A small multi-label audio tagger, trained from scratch.
Model: arch conformer, norm rmsnorm, layers 8, width 256.
Training: soap at rate 0.0028, 18500 steps, batches of 256.
Data: trained on synthetic speech, music and everyday sounds put through simulated rooms and audio effects, 121.2 epochs.
Rows from block 2 of a small multi-label audio tagger, named by matrix and row number. Rows with one number belong to one neuron. Each number is 128 + 32 x the weight over its row's rms, rounded and kept within 0 to 255. All counts start at 0.
After each neuron's rows are labels from the 100 clips, of 14848, where the neuron reaches its highest value: "loudest" is the band of the loudest frequency at the time of the peak. Only what is clearly more common there than usual is listed. The data: synthetic speech, music and everyday sounds put through simulated rooms and audio effects.
# fc1: first MLP up (model.blocks.2.ff1.fc1.weight, 512x256), inputs 156-207
# fc2: first MLP down (model.blocks.2.ff1.fc2.weight, 256x512, transposed), outputs 156-207

fc1.76 [139 108  99 154 132 118 150 147 173 156 164  58 151 194 158 160 100 136 120  85  67  63 156 120 118  62 169 128 172 137 127 100 126 101 195  88 115 137 118 173 118 140  84 107 114 212  93 110 104  79 119 176]
fc2.76 [179 146 136 158 156 173  98 174 132 102 108 143 115 111 152  83 135  91  94 127 159 167 116 107 154  99 144 126 119 189 154 151 166 145  82 116 169 138 131 184 101 163 142 103 142 162 160 180 153 136 129 183]
loudest: 4000 to 8000 Hz

fc1.443 [104 113 170 124 116 107 144 129 127 109 108  97 100 141 126 126 144  87 183 116 130 101 128 123 137 125 174  88 131 136 149 138 146 127 177 130 107 149 124 136 116  23 129 167 175  97  99 182 108 150 147 147]
fc2.443 [ 97 112 132  91  92 149 134  64 115  78 116 180 172 109 173  88 123 154 145 145 104 131 149 155 128 102 191 160 158 117 104 162 141 162 140 118 173  46 120 138 167 110 114  86 127 109 186 152 125 118 161 134]
loudest: 500 to 1000 Hz

fc1.10 [157 153 120 127  88 162 177  90 128 138  72  69 142 144  80 154 157 105 131 123  83 116 100 106 111 152 145  84  68 153  87 107 109 163 160 146  95  99  82 162 153 144 109 103 101 132 116 135 103 186 152 108]
fc2.10 [141 121 112 158 131 108 136 123 149 135 201 112 144 187  95 141 171 134 132 120 121 158 108 153 113 122 101 101 158 107  98 163  75  96 169  83  53 152  91 178 113 137 154 185 117 113 109 178  87 108 116  64]
loudest: 500 to 1000 Hz

fc1.425 [140 154  93  96 144 162 151 124  77 101 140 149 171 139 110 155 111 139  73 196 107 109 163  63 128 115  89 180  84 111 110  79  73 153 194 154  90 146 102 163 161 175  92 178 147 152 136 101 174  83 169 130]
fc2.425 [140 141 108 126 143 112 169 108 183  95 137 156 133 147  54 188 103 158 123 143 141 152 107  64  81 140 140 160 119 111 164 154 179 165 168 139 150 133 111 147  99 161 111 103 138 140 156 111 181 138  91 160]
loudest: 4000 to 8000 Hz

fc1.186 [178 112 154 161  99 147 158  87 151  92 180 124 124 115 115 120  54 185  76 194  92 129 129 127  97 125 120 135 113 136  81 104 157 143 136 177 118  36  98 136 151 165 173  76 135 134 125 139 164 150  93 188]
fc2.186 [154 125 164 143 129 134 163 125 152 129 137 115 106 124  98 176  76 162  77  85 128 134 100 174 116 115 104 123 154  99 125  48 102 142 134 141  83 150 132 190 127 137 100 173 126 112 162 105 164 114  99 107]
loudest: 250 to 500 Hz; 500 to 1000 Hz

fc1.363 [155 137 164  97 129 159 120 148 104 133 130  67 168  98 129 136 167 145 116 116 138 156 112 126 187  88 139 146 107 151  58 137 117 100 180 122 118 106 160 167  67  84 168 155 121 194 139 169 177  79  54 160]
fc2.363 [ 74  94  80  85 143 199 196 151  38 124 102 145 146 127 142 139 111 132 133 167  72 118 138 123 125 175 144 131 164  80  98 129 164 141 109 129  41 133 148 167 175 161  79  98 196 104 151 111  72 137 172 115]
loudest: 1000 to 2000 Hz

fc1.83 [113  65  87 182 178 119 127  92 103 149 122 100 182 152 148 118 133 201 151 176 114  98 119 113 184 117  74 114 152 128 122 124  83 141 162 154 145 134 143 148 123  90 132 116 132 120 139 139 179 155 103 133]
fc2.83 [240 168 147 110 135 107  98 124 139 133 121 181 121  97 174 153 148 109 135 104  87  76 167 124 149 100  99 182 152 161  75 182 153  81 156 111 109  72 132 164 145 129 156  88 173  62 148  67 149 106 123 140]
loudest: 250 to 500 Hz

fc1.231 [161  68 171 113  93 114 175  91 135 109 104 135 153 119 112 192 116 146 110 110 143 152 176 177 172 110 157 134  90 110 143 123 100  24 122 138 140 138 164 125 173 143  85 145 130  97 162 139 147  57 156 117]
fc2.231 [149 170  93 131  61 116  64 107 135  89 147 103 206  68 177 162 139 111 131 120 123 130 173 147  95 126  47 126 133 170 159 143 136 111 170 142 127 102 137 173 156 149 111 159 125 125 146  68 123 108 200 139]
loudest: 1000 to 2000 Hz

fc1.232 [109 131  81 173 153 186 108 117 178 108 156 137 156 147 144 126 142 120 137 114 161 116  92  90  83  92  89 195 143 126 132 136 113 141 136 142 109 136  99 148 157 133 122  55 200 159 171 132 180 135 155 111]
fc2.232 [156 150 118 158 156  99 143  97  92 148 132 144 106 112 204 101 112  98 111 105 121 130 140 177 154 126  67  84 123 174  96  81 178 153 142 136 105 158 156 146 128  85  97 125 181  97 185  80 142  96 132 102]
loudest: 250 to 500 Hz

fc1.47 [111 105 162  80 110 166 190 111 176 138  51  82 137 102 214  80 182 119 160 197 119  76  89 131 150 180 113 121 115 140 128 112 139 121 143 132 145 122 134 159 120 169  75  64 123 142  88 122 102 148 154 132]
fc2.47 [120 106 131  77 140 109 141 118  82 101  91 117 145  90 133 111  95 165 123 150 104 148 178 130 126 149 133 109 122 110  94 126  99 140  93 106 150 162 104 140 111  71 161 149 153 102 141 142 158 159 111 151]
loudest: 4000 to 8000 Hz; 2000 to 4000 Hz

fc1.142 [132 121  99 135 159 126 117 134 135 145 136 140 159 108 155 114  99 142 192 134 117 152 114 180  87  76 116 117 120 132 129 148 129 165 122 225 131 188 139 157 124 166 131 121 161  82 136 116 103 141 109 148]
fc2.142 [155 134 106 189 199 165 109  76 113 152  99 104 168 138 101  70 131 185 115 144 130 156 139  70 105 146 100 141  97 113  76 153 171 140 127  96 143  93  76 150 145 144 115 182 166  97 104 168 104 136 139 112]
loudest: 4000 to 8000 Hz

fc1.105 [ 99 120 131  87 128 177  94 131  69 170 150 117 108 100 134 110  96 143 153 134 134 183 113 176  94 133  62  92  92 166  92  97 116 157 135 126 150 138 201 130 134 120  59 107 124  90 116 134 140 138  96 119]
fc2.105 [110 101 112 210 101  95 134  74 108 161 179 114 169 131  88 148 128 156 103  96 127 106  80 128 127 125 108 178 115 125 117 100  85 159 126  85 111 103 127 145 139 145 116 162 134 162 183 123  85 137 121 105]
loudest: 4000 to 8000 Hz

fc1.175 [145 137 110 130 178 151 176 146 124 136 190  89 134  89 104 124 199 127 138 119 122  94 156 132 121  80 101 122 128 118 162 121 102  60 130 164 130  55 109 101 125 114 175  80 143  90 115 188  88 154 106 166]
fc2.175 [109 105 141 136 122 174 144 109 115 156 142 120 131  85 103 100 104 134 203 146  61 149  66 105 110 165 167  75 110 152 148  92 146 198 168 148 100 132 169 142  92 153 130 147 136 165 117 181  81 125  91  91]
loudest: 4000 to 8000 Hz

fc1.364 [107 126 154 105 104 120 170 154 114  65  74 133 131 175 122 138 128 209 123 135 121 114 129 131 160 106  93 141 113 204 128 108 128 106 109 105 164 144 122 112  78 105 100 115 104  51 185  96 143 141 166 154]
fc2.364 [179  97 147 140 121 191 103  80 159 157 110 114  91 151 132 140 131 109  89 149 121 102  80 149 176 124 128 150 150 120 147 159 101 128  66  89 168 124  99 123  82  96 167 117  90 137 157 126 101 144 144  96]
loudest: 1000 to 2000 Hz

fc1.313 [152  88 148 115 163 146 146 118 106 121 159 135 154 171  85 135 164 154  71 137 156 164 123  98  70 104  91  97 122 120 142  89 131 139 140 178 100 211  76 126 124 153  99 147 110 112 114 145 150 106 109 148]
fc2.313 [113 143 151  92 168 140 119 120 113 127  87 143 129 120  76 112 177 145 179 125  76  85  91 138 148 191  97 111 144 125  82 157  90 109 170 150 145 127 123 147  89 181 166  87 146  69  97  89 132 150 143 132]
loudest: 1000 to 2000 Hz

fc1.314 [ 95  51 137 142 119 159 135 113  97 111  76  78 156 145  83 149 113 115 125 131  93 155 181 161 130 124 103  83  93 122 145 164 169 141 100 110 107  81 125  86 133 113 135 128 181  99 134 107 141 103 130 123]
fc2.314 [160 148 121 131 128 173 167 160 148 129 101 110 103 114 117 143 110 108 120 150 124  77  72 112 189  96 113 150 203 155 191 155 139 149 112 155 146 137  55 104 124 205 115 201 155  89 149  88 124 139 150 136]
loudest: 2000 to 4000 Hz

fc1.78 [116 112 108 117 146 157 124 141 138 150 147 141  72 129 123 122 157 152 144 215  84 107  81 120 135 202 122  92 134 134 168 139 131 151 130 162  85 144 105 153 156 141 152 192 118 144 121 101 118 178 122 153]
fc2.78 [ 86  99 129 146 131 134  82 139 116 102 134  89 172 127 165  74 153 144 115  66  89 166  95 129 201  75 135 127 168 125  74  97 187 111  89  90 110  89 130 113 118 169 132 152 122  91 136 111 107  96 133 136]
loudest: 4000 to 8000 Hz

fc1.505 [102 160 102 103  90 118 150  82 106 170 125  70 111 152  50  73 131 123 141 129 147  95 105 134 110 170 137 133  95 109  74 106 158  70 121 108 103 154  98  85  97 150 143  79 121 149 209  87 114 133  88 112]
fc2.505 [108 163 149 136  99 113  84 128 102 129 168 135  43 196 166 105 161 155 119 152 105 128 124 133 192 107 163 128 110 157 114 165 158 177 111  84 101 150 148  94 114 119 130 158 104  38 118 130 153 102 147 178]
loudest: 1000 to 2000 Hz

fc1.302 [149 134 170 155 186 147 103  82 112 115  99 162  96  60 129 130 174 120 162  92 155 152 156 163 186 111 130 160 149 124 140 116 144 143 105  92 178 167 149 172 109 129 135 150 136 116 152 117 141  25 138 114]
fc2.302 [161 115 114 173 122 107 155 115 131  77 117 110 186  89  96 119 173 128 148 149 149 139  90 127  48 131 145 134 116 121 137  92 158 187 192 146 164 144  75 135 127 106 116 136 130 117 100 132 175 151 198 110]
loudest: 4000 to 8000 Hz

fc1.75 [141 155 100  82  83 130 173 119 107 113 149 183 138 120  67 112 174  98 140 133 112 118 133  72 203  97 112 131 126 167 159 113 111 111  90 133 122 156 162 140 118 150 161 144 134  98  93 116 129 117 122 137]
fc2.75 [171 151  90 104 104 129 157 145 156 119 116 132 197 100 188 149 114 115 146 134 151 135  88 120 162 173 126 152 142 151 158 116 151 125 133 101 157 111 117  74  90  78 141 112  68  95 116 174 135 137 156 145]
loudest: 4000 to 8000 Hz

fc1.117 [115 159  67 138 155  95  90 128 122 153  68 185  66 144 203 132 143 115 127 135 154  96 141 158 165 112 106 158  76 184 165  85 150 144 177 123 101 128 147 128 108 121 110 167 150 151 137 124 136 139  95 154]
fc2.117 [136 134 132 129  95 140 109 117 115  82 180 100 172 177 170 155 132 139 159 135  95 140 177 150 129 117 121 136  45 125 154 122 131 101 127 145  69 144  98 151 130 131 122 187  95 164 108 136 121 133 154 114]
loudest: 1000 to 2000 Hz

fc1.123 [117 127 150 123 122 110 158 111 148 128  70 161 103  95  87 177 159 114 170 115  80  94 171  76  99 138 123 134  88 130 139  77 111 114 173  70 134 121 116 229 106 150  84 117 187 177  82 210 152  97 115 153]
fc2.123 [157 127 131 145 169 131 170 164 110  98 153 120 132 152 101  99 165 154 121 164  39 189 138 105 182 124  92 114 156 142 109 164 113 105  95  90 150 105 154 179 126 180 106  90 139  90  79 103 155 159 116 119]
loudest: 4000 to 8000 Hz

fc1.407 [125 132 139 156 122 136 131 113 146  52 147 176 138 124 163 160 162  91 124 111 127 104 102 185 157  95 134 195 136 118 104 143 118 118 178 126 119 176  97  93  93 182 104 129 151 167 158 152 188  84 128 121]
fc2.407 [ 99 136 182 116  89 121 161 128  82 109 138 151 128 138 131 139  91 133 157 138 122 197  92 191  69 169 140 138 151 105 128 111 123  54 149  82 141 106 140 154 159  93 116 128 133 137  79 167 154 209 133 108]
loudest: 500 to 1000 Hz

fc1.334 [121  98  96  64 136 124 149 113  86 142 148 129 117 112 152 157  74 124  96 115 111 157  98  97 153 166 158 139  85 150 116 149 157 155 142 189 109 139  76 108 122  99  77 150 116 119 122 117 127 127  81 198]
fc2.334 [123  94 134 166 141 175  86 107 101  73 132 129 149 114 152 123  72  95 136 161  91  81  91 152 145 125 140 122 122 108 144 170 153 133  77 144  89 128 173 103  92  81 148  93 133 121 139  90  99 145 119  91]
loudest: 4000 to 8000 Hz

fc1.190 [107 133 146 131 112 168 149  79 178 107 122 124 127 116 116 165  93 146 159 123 100 146 178 149 126  70 125  92 112  90 183 166  98 141 177 114 151 117  91 184 117 121  99 128 131 101 108 146 148  93 107  88]
fc2.190 [111 148 139 127 137 119 153  74 195  93  88 132 146 133 157  92  64  94 200  95  51 178 116  91 112 128 149 122 194  99 164 115 109 161 130 107 137 102  61 128 109 132 140 137 180 135 134 161 127 208 126 135]
loudest: 500 to 1000 Hz

fc1.312 [155  71 138 138 112 109 186  95 161 134 128 120  83 144 102 102  96 128 151 168 162  71  94 108  73 113 133 123  94 147  50  95 159 155 139 200 130  99  90 123 153  91 149 109 117 112 106 108 137 117  96 165]
fc2.312 [135 131 139  94 133  92 101 140 188 139 133  98 141 113 112 180 129 178 164 133 176  62  73 121 147 153 150  74 118 158 181 117  99 169 104 164 199  91 146 109 137  94 206 127 180 170 173 155 125  83 144 129]
loudest: 250 to 500 Hz; 500 to 1000 Hz

fc1.463 [136 199 133 100  96 150 127 122 164 106 127 136 120 136 179 120 152 107 157  68 108 119 145  83 103 112 109 169 136 103 133 141 169 145 167  62 192 141  96 103 101  69 121 159 125 147  86 130 125 147  95 125]
fc2.463 [113 129 158 148 151 121 128  76 149  87 104 150 152 175 175 196 135 111 189 179  72 124 163  86  88  76  79 175 114 101 148 129 147 160 110 161 165 123  63 121  76 194 107 129 158 144  99  88 156 109 114  77]
loudest: 500 to 1000 Hz

fc1.6 [147 117 153 147 164 140 150  90  93 171 144 101 133 138 116 151 172  81 110 160 141 140 109  82 108 134  96 151 190 118 169 192 167 132 129 114 124 106 139 139 132 120 153  73 174 123 185 109 155 126 167  88]
fc2.6 [150 105 160 106 133 140 147  96 115 145 112 133 148 153  92 136 136  77 135 166 180  94 139 175 136 131 165  99 153 162 126 183 156  87  77 123 160  99  93 135 121 189 131  58 116 125 175 119  55 152  93 147]
loudest: 250 to 500 Hz

fc1.270 [ 86 150 124 113 127 135 121 159 177 121 108 130 113 150 120  75 171 123 130 100 167 174 130  65 139  91 155 129  96 167  95 153 140 149 123 159 126 114 129 153 172 104 147 125  88 127  49  78 169 142 194  84]
fc2.270 [118 131 157  89 141 143 159 119 116 123 167 109 120 120 126 117 152 113 124 143 105 182 110 157 105 147 169  88 218  94 159  93 183 148 127  77 140 107  66 114 126 103 127 140 116  99 129  65 117 203 113  78]
loudest: 4000 to 8000 Hz

fc1.406 [125 130 157 123 111 151 118  77 140  85 141  74 150  96 112  95 153  94 174 146  96  99 135  85 120  91  97 153  80 114 156 118  88 142 117 170 102 185  62  90 179 114  76 170 103 108 120 177 146 120  92 128]
fc2.406 [184 170 171 153 126 138 120 117 150 152  93 157 151 156 112 100 100 183 123 142  98 189 137 100 130 169 134 165 152 134 170 136 114 115 191  92 145 157 173 133 112 126 145 106 124 108 220 104 196 116 107 115]
loudest: 1000 to 2000 Hz

fc1.482 [115 130 156 122 150 159 118 139 110 104 132 121  99 145 140 132 135  96 124  85 115  90 109 110  71 110 124 143 133 133 154 155  99 134 135 126 174 117 115  79  84 171  79 137 144 139 159 103 112 154  55 153]
fc2.482 [168 176 198  90 127 181 162 167  94 204 108  39  92  65 109 164 173 170 149 152 118 178 107 165 173 136 158 120  55 115 123 147 103  83 143  69 176 113 134 173  35 144 158 134 110 137 116 101 153  98 112 156]
loudest: 2000 to 4000 Hz

fc1.382 [110 142 178 122 133 146 127  84  84 163 201 135 132 114 160 133  98  90 151 196 109 132 120 139 161 131 153 141 148 113 165 131 128 135  99  83 114 153 136 135 118 119  79 174 180 122 125 166 145  89 138 105]
fc2.382 [ 80 143 137 131 149 131 101 105  90  54 111  99 172 124 122 156 117 102 146  59 128  42 127 151 127 178 119 131 149 114 112 103 156 130 170 150 101  86 177 163 159 129  91 140 168 108 187  48 121 137  85  76]
loudest: 1000 to 2000 Hz

fc1.276 [143  57 114 112 107  91 106  85 140 159 133  95 121 100 119  98 105 164 122 137  90 113  80 153 140 173 129 169  83 117 182 122 105  49 151 171 163  56 143 114 137 129 145 174 105 159  97 145  74 149 129  74]
fc2.276 [155 100 133 144 186 164 174  92 100 140  95  93 217  81 184 139 123 140 185 123 149  99 201 116 114  93 132 140 111 145 147 105 127  85 131 130 149 173 130 112 156 220 108  61 139 142 178 131  54 142 118 167]
loudest: 2000 to 4000 Hz

fc1.48 [118 108 151 108  99 180 196 123  91  91 163 106 145 141  64 117  97 169 154 169 138  53 123 191 120 124 153 126  73 142  94 132 148 170 109 127  72 139 121 133 125 115 123 163 210 173 152 115 158 141 161 129]
fc2.48 [145 104 203 106 128 188 121 154  86 144 157  83 139 168 169 154 212  87 121 135 178 195 152 149 117 101 172  96 131 143 135 218 124 160 134 156 117 187 103 108 147 198 160 145 154 109 101 109 148 104 126 197]
loudest: 1000 to 2000 Hz

fc1.322 [ 96 118 136 147 145  80  88 164 136 171 114  82 172 149 115 120 111 119 148 141 145  86 119  60 181  68 116 124 126 198 164  77 163  86  75 175  73  75  95  79  91  78 148 139 140  93 104 128 137 141 138  93]
fc2.322 [119 134 172 144 112 123  74 139  86 105 117 105  81 127  90 116 116  73 101 121 112 176 118 158 118 133 139 135 112 144 107 168 147 129 159  94 155 170 106 144 154 117 185 146 133 114 160 147 137 155 183 192]
loudest: 4000 to 8000 Hz

fc1.304 [121 104 145 131 212  87 160 136 149  96 185 103 148  81 144  83 177 143 114 147 103 128 167  73 135 130  84 104 156 175 118 169  95 126 134 109 200 139 131  84  32 107 147 126 122 118 123 158 124 176 135  96]
fc2.304 [185 148  99 122  89 112 183 138 141 154 154 129 165 122 114  88 128 166 135 119 178 123 103 134 129 191  88 105 138  92  88 165  78 124 108 112 135 118 100 179  95 112 150 105 143  97 165 146 115 139  68 193]
loudest: 1000 to 2000 Hz

fc1.464 [121 143  75 117 132 164 152  94 142 145 134 126 136 138  95 144  82 136 142 127 152 115 183 159 189 127 101  93 103 193 121 148 126 135 113 111 118 124  89 122 123 133 180 149 128 148  98  96 192  72 134 142]
fc2.464 [171 131 132 121 107 137 146 194 103 196 156 161 135 100 161  87  97 142 171 113 135 109  63 143 169  73 183  96  72 130  71 170 155 202  97 111 125 119 123 136 155 123 158 121 115 106 106  84 166  75  98  89]
loudest: 4000 to 8000 Hz

fc1.459 [ 84 112 149 127 160 125  77 133 100 111 149 130 126 127 114 212  95 132 119 167  91 117 122 164 152  74 164 101 138 107 113 128  88  93 135  93 136  93 167 161 108 122  86 129 136 104 206 109 160  98 143 140]
fc2.459 [133 116  92 191 115 107 139 123  81 105  92 207 111 128 159  89  90 137 137 154 106 101 106 158 117 124 116 120  92 131 136 153 137 110 137 121 152 145 117 169 160 138 134 176 160  69 114  76 114 123 128  98]
loudest: 250 to 500 Hz

fc1.135 [ 69  99  87 148 145  99 141  90 116 179  86  82 179 100  98 136 171 187 131  93 141 191  99  80 151 125 175  60 177 162 150 198 100 132 166 146  83  96 154 131 127 116  87 126 124 163 152 130  91 115 115 157]
fc2.135 [ 84 187 190 100 109 126  84  94 208 160 140 103  93  41 188 127  88 149  86  69  83 123 110 131 152 151 144 112  78 200 102 104 189 112 180 151 117 140 132 123 157 213 123  79  96 111 119  64 113 115 164 113]
loudest: 1000 to 2000 Hz

fc1.12 [107  83  80 130 144 132 156 128 120 115 126 108 125 110 186 144 123 158 168 115 148 180 141 157 160 121  66  92 103 151 177 169 129 135 173 126 103 164 104 163  91 194 105  85 120 126 110 100  90 153 115 102]
fc2.12 [120 179 201 104 172 128 118 105 135 189 124 132  98 171  92 150  79 106  69 116 119 168 112 111 169 137  87 127 129 178 117 161 158 125 164 134 170 144 123 126 147 179 136 104 144 110  99 172 176 161 131 115]
loudest: 2000 to 4000 Hz; 4000 to 8000 Hz

fc1.66 [186  94 137 164  51 127  97 106 149  82 118 115 146 113 139 124 130 124 162 158 115 138  87 116 194  88 101 124 116  72 118 103  97 105 143 148 154 127 149 125 146 109  80  92 141 176  83 119 187 139 103 137]
fc2.66 [135 146 129 179 124 185 117 103  75 174 144 148 124 116 122  84 121 129 125 136 134  96 124 106 170 131 115 132  95 108 103  75 128 145 105 106 181 127 154 104  51 186 117 176 163  96  96 102  91  95 108 147]
loudest: 4000 to 8000 Hz